A small contrastive image-text model, trained from scratch: 64-pixel images, 22.8 epochs.
Rows from block 5 of the image encoder, named by matrix and row number. Each number is 200 + 20 x the weight over its row's rms, rounded and kept within 0 to 999. All counts start at 0. After the name is the row's rms in percent of the matrix's.
# c3: 3x3 conv (encoder.blocks.5.c3.weight, 96x96x3x3), inputs 80-84, a 3x3 kernel for each
c3.12,106,196,197,180,197,205,219,196,206,204,206,199,180,214,196,196,196,208,195,146,204,180,189,207,226,154,224,247,184,203,194,193,213,223,193,212,208,213,193,192,215,203,219,197,200,187
c3.13,101,170,201,162,195,245,173,195,188,189,198,187,196,191,200,165,196,211,177,217,231,199,211,199,199,202,206,200,253,230,234,223,214,206,193,214,210,202,177,216,164,172,214,203,173,213
c3.14,088,159,155,139,175,165,183,194,191,206,198,207,199,173,192,206,178,217,243,173,195,207,194,205,221,210,203,236,160,179,189,204,215,223,208,234,217,199,198,196,231,204,208,223,201,195
c3.15,093,197,195,190,190,168,166,220,216,233,212,192,205,224,192,167,234,188,184,223,197,184,223,211,209,193,227,192,189,161,157,192,184,192,211,194,206,194,180,217,201,201,192,197,180,208
c3.16,105,201,202,197,189,179,213,187,236,190,179,207,197,212,206,218,202,190,215,225,217,221,187,188,222,193,177,189,202,164,184,191,222,219,232,199,187,214,232,213,177,188,196,214,139,179
c3.17,100,172,225,219,150,220,255,140,171,265,191,198,211,231,186,216,197,203,204,219,198,224,206,205,195,201,191,209,172,193,214,192,200,240,178,212,224,205,195,165,199,215,186,252,239,166
c3.18,097,182,198,187,215,197,197,200,161,164,173,203,188,236,214,195,209,178,197,205,190,187,191,201,216,192,184,195,226,195,188,185,205,186,187,187,179,219,223,204,196,176,209,244,251,209
c3.19,083,216,174,176,184,161,167,194,214,213,224,205,192,180,198,187,202,204,241,208,215,232,203,195,216,213,196,211,215,200,200,217,201,176,204,207,195,196,181,223,192,207,196,222,214,225
c3.20,102,229,204,208,229,223,197,210,202,188,213,210,177,213,199,211,175,180,185,250,229,201,223,206,211,220,184,216,195,225,215,199,205,184,169,199,192,226,229,189,198,198,212,186,215,196
c3.21,098,168,182,176,184,188,208,207,221,230,222,187,212,184,202,207,216,177,192,218,195,175,231,157,222,204,200,194,196,272,250,235,210,242,222,214,199,210,196,205,201,192,186,182,187,195
c3.22,100,208,205,182,207,199,202,231,221,223,210,209,185,204,229,201,199,222,189,197,187,195,230,156,185,223,197,188,191,174,197,180,228,198,176,202,169,205,200,215,175,248,206,192,186,238
c3.23,105,223,235,186,199,207,219,180,181,197,190,190,192,217,196,181,175,185,190,228,199,222,215,182,174,174,183,217,161,206,199,184,222,218,195,197,199,194,188,201,201,191,159,183,188,151
c3.24,106,140,194,208,162,191,184,179,154,151,216,217,203,241,188,210,256,217,196,207,226,217,209,202,195,194,216,202,197,204,201,207,201,233,209,195,180,172,176,167,211,218,197,235,204,201
c3.25,102,186,192,233,193,237,229,181,225,223,234,195,177,202,215,164,282,208,207,226,180,218,191,213,186,201,201,176,178,192,184,193,223,215,209,208,205,242,207,204,222,170,174,184,162,198
c3.26,102,174,185,216,180,222,226,168,240,199,215,222,198,209,189,218,244,221,204,165,215,217,199,194,207,221,206,220,224,215,239,223,199,216,211,215,199,208,179,207,170,188,170,155,181,187
c3.27,105,182,197,214,198,224,248,186,241,194,217,158,177,222,206,220,202,179,190,203,228,204,201,206,209,207,203,182,188,200,193,207,188,180,195,205,197,249,204,202,238,156,206,202,178,180
c3.28,099,195,225,247,176,218,199,208,157,196,233,187,221,204,177,200,218,189,242,172,162,172,180,184,171,174,182,177,192,190,182,210,193,212,197,188,167,214,189,186,176,213,181,198,174,174
c3.29,097,213,218,190,234,218,207,212,187,198,185,199,201,191,209,212,194,215,196,185,178,194,197,206,210,203,198,221,221,249,259,212,176,241,234,243,264,161,165,148,178,196,181,174,153,168
c3.30,108,253,193,132,232,212,157,203,219,178,186,170,236,204,197,201,175,155,186,212,187,215,168,207,193,191,195,212,203,197,208,210,199,191,181,213,189,199,209,205,166,203,192,143,194,203
c3.31,103,173,177,188,210,204,205,190,163,223,237,194,225,202,191,209,219,178,176,212,242,226,213,207,216,230,225,225,197,215,168,182,209,187,191,188,189,173,198,212,200,194,195,226,201,204
c3.32,097,194,249,232,218,252,230,148,206,189,195,180,210,181,196,212,193,222,212,195,190,196,203,226,202,211,195,188,242,223,168,208,203,179,217,219,203,186,182,153,177,222,214,200,181,166
c3.33,096,196,198,212,196,193,199,219,209,192,209,163,155,228,157,174,279,252,259,203,217,227,225,175,210,203,163,207,214,196,185,192,237,203,200,202,183,246,228,252,220,166,168,234,207,196
c3.34,104,203,239,186,213,227,223,198,206,226,199,212,193,211,224,198,205,208,238,171,201,196,191,225,177,217,213,212,200,208,230,203,231,219,190,182,210,213,142,177,193,210,191,209,187,179
c3.35,100,205,208,163,211,204,176,187,175,180,185,200,172,180,194,185,207,212,222,216,213,205,201,222,202,195,188,217,203,197,195,235,209,214,184,201,219,203,200,192,204,173,207,224,203,190
c3.36,093,231,188,172,176,183,184,193,168,177,211,193,209,207,209,198,233,201,197,224,195,197,195,194,179,185,199,197,190,206,211,201,206,232,241,253,248,195,229,204,227,194,198,185,206,205
c3.37,105,211,204,210,179,223,182,226,191,196,199,254,197,185,221,189,192,235,197,214,193,217,219,175,180,204,223,196,211,214,195,209,209,209,216,198,213,211,201,191,212,202,236,179,229,211
c3.38,110,186,217,207,211,213,204,161,169,193,190,142,204,203,206,198,206,211,211,212,216,176,216,198,212,191,165,179,186,202,179,181,196,202,224,204,194,216,198,183,177,195,201,191,218,222
c3.39,107,247,207,129,183,268,285,148,192,247,208,218,212,181,185,201,200,188,227,206,216,217,201,160,206,200,211,204,177,176,202,173,172,158,221,201,150,210,187,212,212,220,204,185,207,216
c3.40,095,190,198,197,208,200,207,158,206,180,197,203,212,170,195,223,135,181,218,150,149,197,190,192,199,188,202,198,234,228,247,188,185,219,176,205,203,215,193,180,204,210,173,181,192,213
c3.41,096,220,199,214,201,186,213,215,218,188,172,202,202,200,195,203,208,223,195,206,208,220,231,208,199,210,197,190,210,217,209,204,197,207,205,196,217,216,207,197,209,204,200,186,198,182
c3.42,111,205,197,204,189,204,199,203,221,228,187,189,218,196,196,210,192,202,206,222,202,218,221,186,192,234,191,216,190,207,195,202,185,213,213,199,196,262,194,247,220,170,187,218,142,189
c3.43,102,184,210,188,204,226,222,194,205,231,176,180,209,204,202,185,200,226,211,177,206,197,186,219,195,194,182,160,214,220,205,193,202,219,234,235,240,164,213,226,170,221,219,165,188,179
c3.44,109,199,224,181,178,223,192,207,199,174,195,223,195,183,184,214,121,186,215,194,189,196,162,224,212,188,223,250,192,178,203,233,228,197,202,224,204,191,181,168,237,200,174,200,186,182
c3.45,099,206,196,227,211,196,190,214,214,196,238,202,226,205,176,206,211,190,171,206,184,200,197,201,196,195,227,232,184,224,190,208,198,190,184,212,214,196,194,196,205,180,194,208,219,197
c3.46,088,222,190,159,217,207,192,211,219,158,217,192,193,221,208,179,248,236,166,204,218,198,220,219,220,194,173,192,180,203,192,167,196,204,196,211,191,206,198,215,204,184,218,214,199,213
c3.47,104,205,207,247,220,211,200,207,217,248,247,166,189,200,197,208,253,224,243,195,211,231,206,196,197,195,188,171,197,191,187,178,179,208,213,219,187,196,192,180,194,188,197,200,186,192
c3.48,108,209,182,188,227,193,199,214,216,210,222,215,193,201,208,205,188,209,224,198,194,217,231,213,226,201,212,184,185,204,209,189,180,209,205,191,201,228,187,204,207,199,179,202,201,197
c3.49,096,181,197,179,205,174,192,214,194,169,208,192,207,200,206,184,206,208,202,202,199,213,203,176,181,210,211,171,219,229,219,203,193,237,225,253,238,220,186,207,207,194,184,162,174,221
c3.50,097,205,216,230,194,223,220,240,226,210,196,194,203,207,197,217,224,205,231,231,224,234,204,179,193,233,185,182,203,190,152,191,194,198,181,183,173,193,190,203,209,206,195,218,195,185
c3.51,109,180,183,215,202,210,213,194,227,194,213,213,211,196,192,177,204,207,187,209,200,189,204,205,188,195,178,191,206,224,217,194,201,199,184,194,196,224,214,214,212,209,178,189,210,197
c3.52,106,196,199,169,205,220,234,196,183,188,202,192,192,188,210,203,215,214,197,213,231,193,201,196,185,217,206,163,201,216,209,194,190,225,224,195,208,211,200,152,187,184,224,162,189,214
c3.53,104,200,191,190,166,217,206,201,197,201,181,223,198,166,196,221,186,183,213,188,185,174,218,207,178,200,212,198,186,183,201,196,209,198,169,182,196,176,175,178,186,187,178,187,202,174
c3.54,099,164,186,186,235,230,191,228,206,160,186,241,212,191,186,216,180,193,198,226,216,228,200,193,204,200,177,194,170,196,209,178,210,213,216,181,175,230,201,207,232,197,222,184,191,194
c3.55,093,226,204,202,176,201,200,217,223,205,221,217,181,222,193,206,184,202,194,225,201,225,217,201,202,174,219,195,161,163,177,148,213,174,145,149,177,176,176,205,222,200,190,219,215,207
c3.56,098,212,222,228,236,210,213,227,218,219,197,211,223,215,195,194,184,191,190,224,193,198,208,178,182,193,215,205,204,196,209,207,187,208,243,235,238,150,185,229,171,213,205,181,210,194
c3.57,097,213,212,185,201,202,212,196,211,227,172,225,194,183,172,210,241,236,283,165,194,183,198,193,230,185,207,193,198,193,211,188,190,187,214,195,179,165,181,168,200,193,205,199,228,169
c3.58,105,219,189,237,230,202,209,223,190,213,179,201,170,144,203,212,218,183,180,164,237,217,196,210,166,173,208,210,215,212,178,198,185,192,197,214,203,197,214,169,230,214,212,174,220,181
c3.59,089,217,202,189,198,197,218,230,203,214,205,158,180,231,183,179,267,215,249,221,203,207,190,202,196,162,208,192,220,203,195,236,191,184,222,206,178,240,207,175,234,201,174,222,189,192
c3.60,098,154,199,197,145,172,192,194,170,178,220,227,186,192,194,220,185,189,238,186,223,196,200,214,197,186,193,173,235,225,195,217,189,187,201,207,193,192,213,207,222,197,209,228,201,189
c3.61,086,187,247,242,210,232,238,209,192,191,227,206,229,200,172,219,197,180,194,197,218,221,183,203,189,213,165,185,206,193,181,201,214,220,176,192,203,203,232,196,189,198,214,191,189,192
c3.62,104,182,217,198,214,201,202,156,211,176,199,206,219,205,217,193,199,190,182,200,222,212,198,213,203,192,184,205,190,193,204,198,201,196,222,212,197,199,205,257,217,199,213,202,184,203
c3.63,105,200,208,232,215,217,221,215,209,213,187,198,190,185,175,198,200,209,246,238,244,185,223,190,208,198,206,206,205,214,187,191,204,198,196,199,173,227,190,239,187,186,218,200,191,199
c3.64,104,163,200,197,174,163,191,243,217,218,184,204,190,191,190,209,185,187,168,188,229,223,161,201,229,206,199,181,228,225,217,236,215,207,246,202,240,211,183,187,208,212,190,184,193,213
c3.65,098,193,193,166,193,216,178,210,223,212,177,217,168,187,213,206,199,209,206,206,194,146,208,209,192,230,243,217,212,229,226,222,218,188,193,208,182,184,213,164,181,191,186,168,183,198
c3.66,103,214,201,167,171,179,252,188,199,171,193,220,164,194,212,211,210,205,200,216,191,170,223,207,160,201,212,202,211,246,198,232,181,185,191,195,171,176,226,205,188,204,185,192,195,226
c3.67,097,183,193,219,202,175,198,203,197,201,151,153,191,156,213,212,164,228,217,164,166,170,184,209,190,214,217,205,202,206,187,194,200,199,188,189,171,171,216,196,189,209,205,229,244,202
c3.68,097,149,200,180,200,198,206,203,202,191,184,228,192,202,201,186,175,189,169,163,183,179,206,196,185,176,194,188,166,197,211,165,203,212,179,214,215,189,193,179,183,197,219,197,198,203
c3.69,102,191,196,181,194,178,197,175,230,201,209,204,199,198,201,184,206,232,181,201,228,204,193,183,228,191,187,182,240,184,208,223,233,210,173,212,208,212,219,205,214,217,191,214,190,179
c3.70,103,205,184,167,258,205,192,247,194,207,178,171,183,200,195,185,248,236,198,195,179,214,190,226,191,181,224,233,207,234,267,203,188,222,173,202,219,167,213,209,192,183,178,200,191,186
c3.71,099,210,178,216,195,210,219,189,202,203,245,230,198,184,184,191,172,158,174,232,209,194,174,162,218,191,196,220,227,187,220,195,183,213,213,201,198,205,213,224,185,182,213,192,206,234
c3.72,103,141,176,234,207,180,139,205,176,153,189,198,186,229,207,194,223,231,241,193,194,190,213,201,211,222,193,207,204,189,220,232,180,165,222,204,187,194,182,198,226,182,164,234,217,179
c3.73,105,174,227,197,209,201,209,183,227,209,204,192,196,207,205,223,210,229,197,203,227,188,200,196,213,205,166,246,206,220,160,224,192,177,200,183,189,220,174,201,188,252,199,218,193,212
c3.74,096,221,204,222,205,194,210,186,201,206,148,186,232,162,212,203,133,180,189,207,166,177,217,226,200,192,179,173,202,180,198,214,223,200,185,205,184,168,165,166,193,208,187,167,191,198
c3.75,097,254,201,181,186,168,162,193,129,151,189,192,192,166,204,198,210,229,188,196,191,152,201,191,182,201,196,176,201,218,246,190,211,205,181,200,203,183,195,210,221,187,232,239,232,211
c3.76,098,187,155,189,187,205,205,213,211,194,174,195,193,251,199,208,284,277,240,219,235,209,205,192,189,169,195,195,193,184,210,212,189,211,210,176,197,254,238,217,235,168,198,238,223,232
c3.77,081,191,208,241,219,176,185,179,211,216,223,203,196,206,186,207,210,189,216,236,182,195,216,201,182,176,186,194,177,184,188,176,216,200,206,217,211,201,198,176,188,208,226,216,185,219
c3.78,103,209,201,230,214,217,195,220,191,196,229,171,219,224,164,229,229,227,213,224,218,186,199,182,207,182,205,171,212,218,236,193,206,196,196,190,179,161,187,180,220,173,160,230,221,202
c3.79,089,182,205,203,207,193,210,205,212,223,215,211,224,213,187,224,197,197,211,207,190,206,195,180,199,217,199,196,202,174,184,195,170,196,181,195,200,216,208,198,195,194,187,209,166,217
c3.80,102,170,183,170,170,116,193,218,203,243,217,182,187,208,207,210,202,215,189,193,174,184,198,181,160,195,165,204,173,182,206,194,195,187,232,198,204,186,202,167,215,178,184,220,180,166
c3.81,108,199,233,175,189,216,210,188,215,216,173,206,185,155,142,207,179,220,241,176,162,193,224,226,179,165,186,186,239,226,203,213,205,207,197,175,195,124,192,175,189,198,183,161,219,212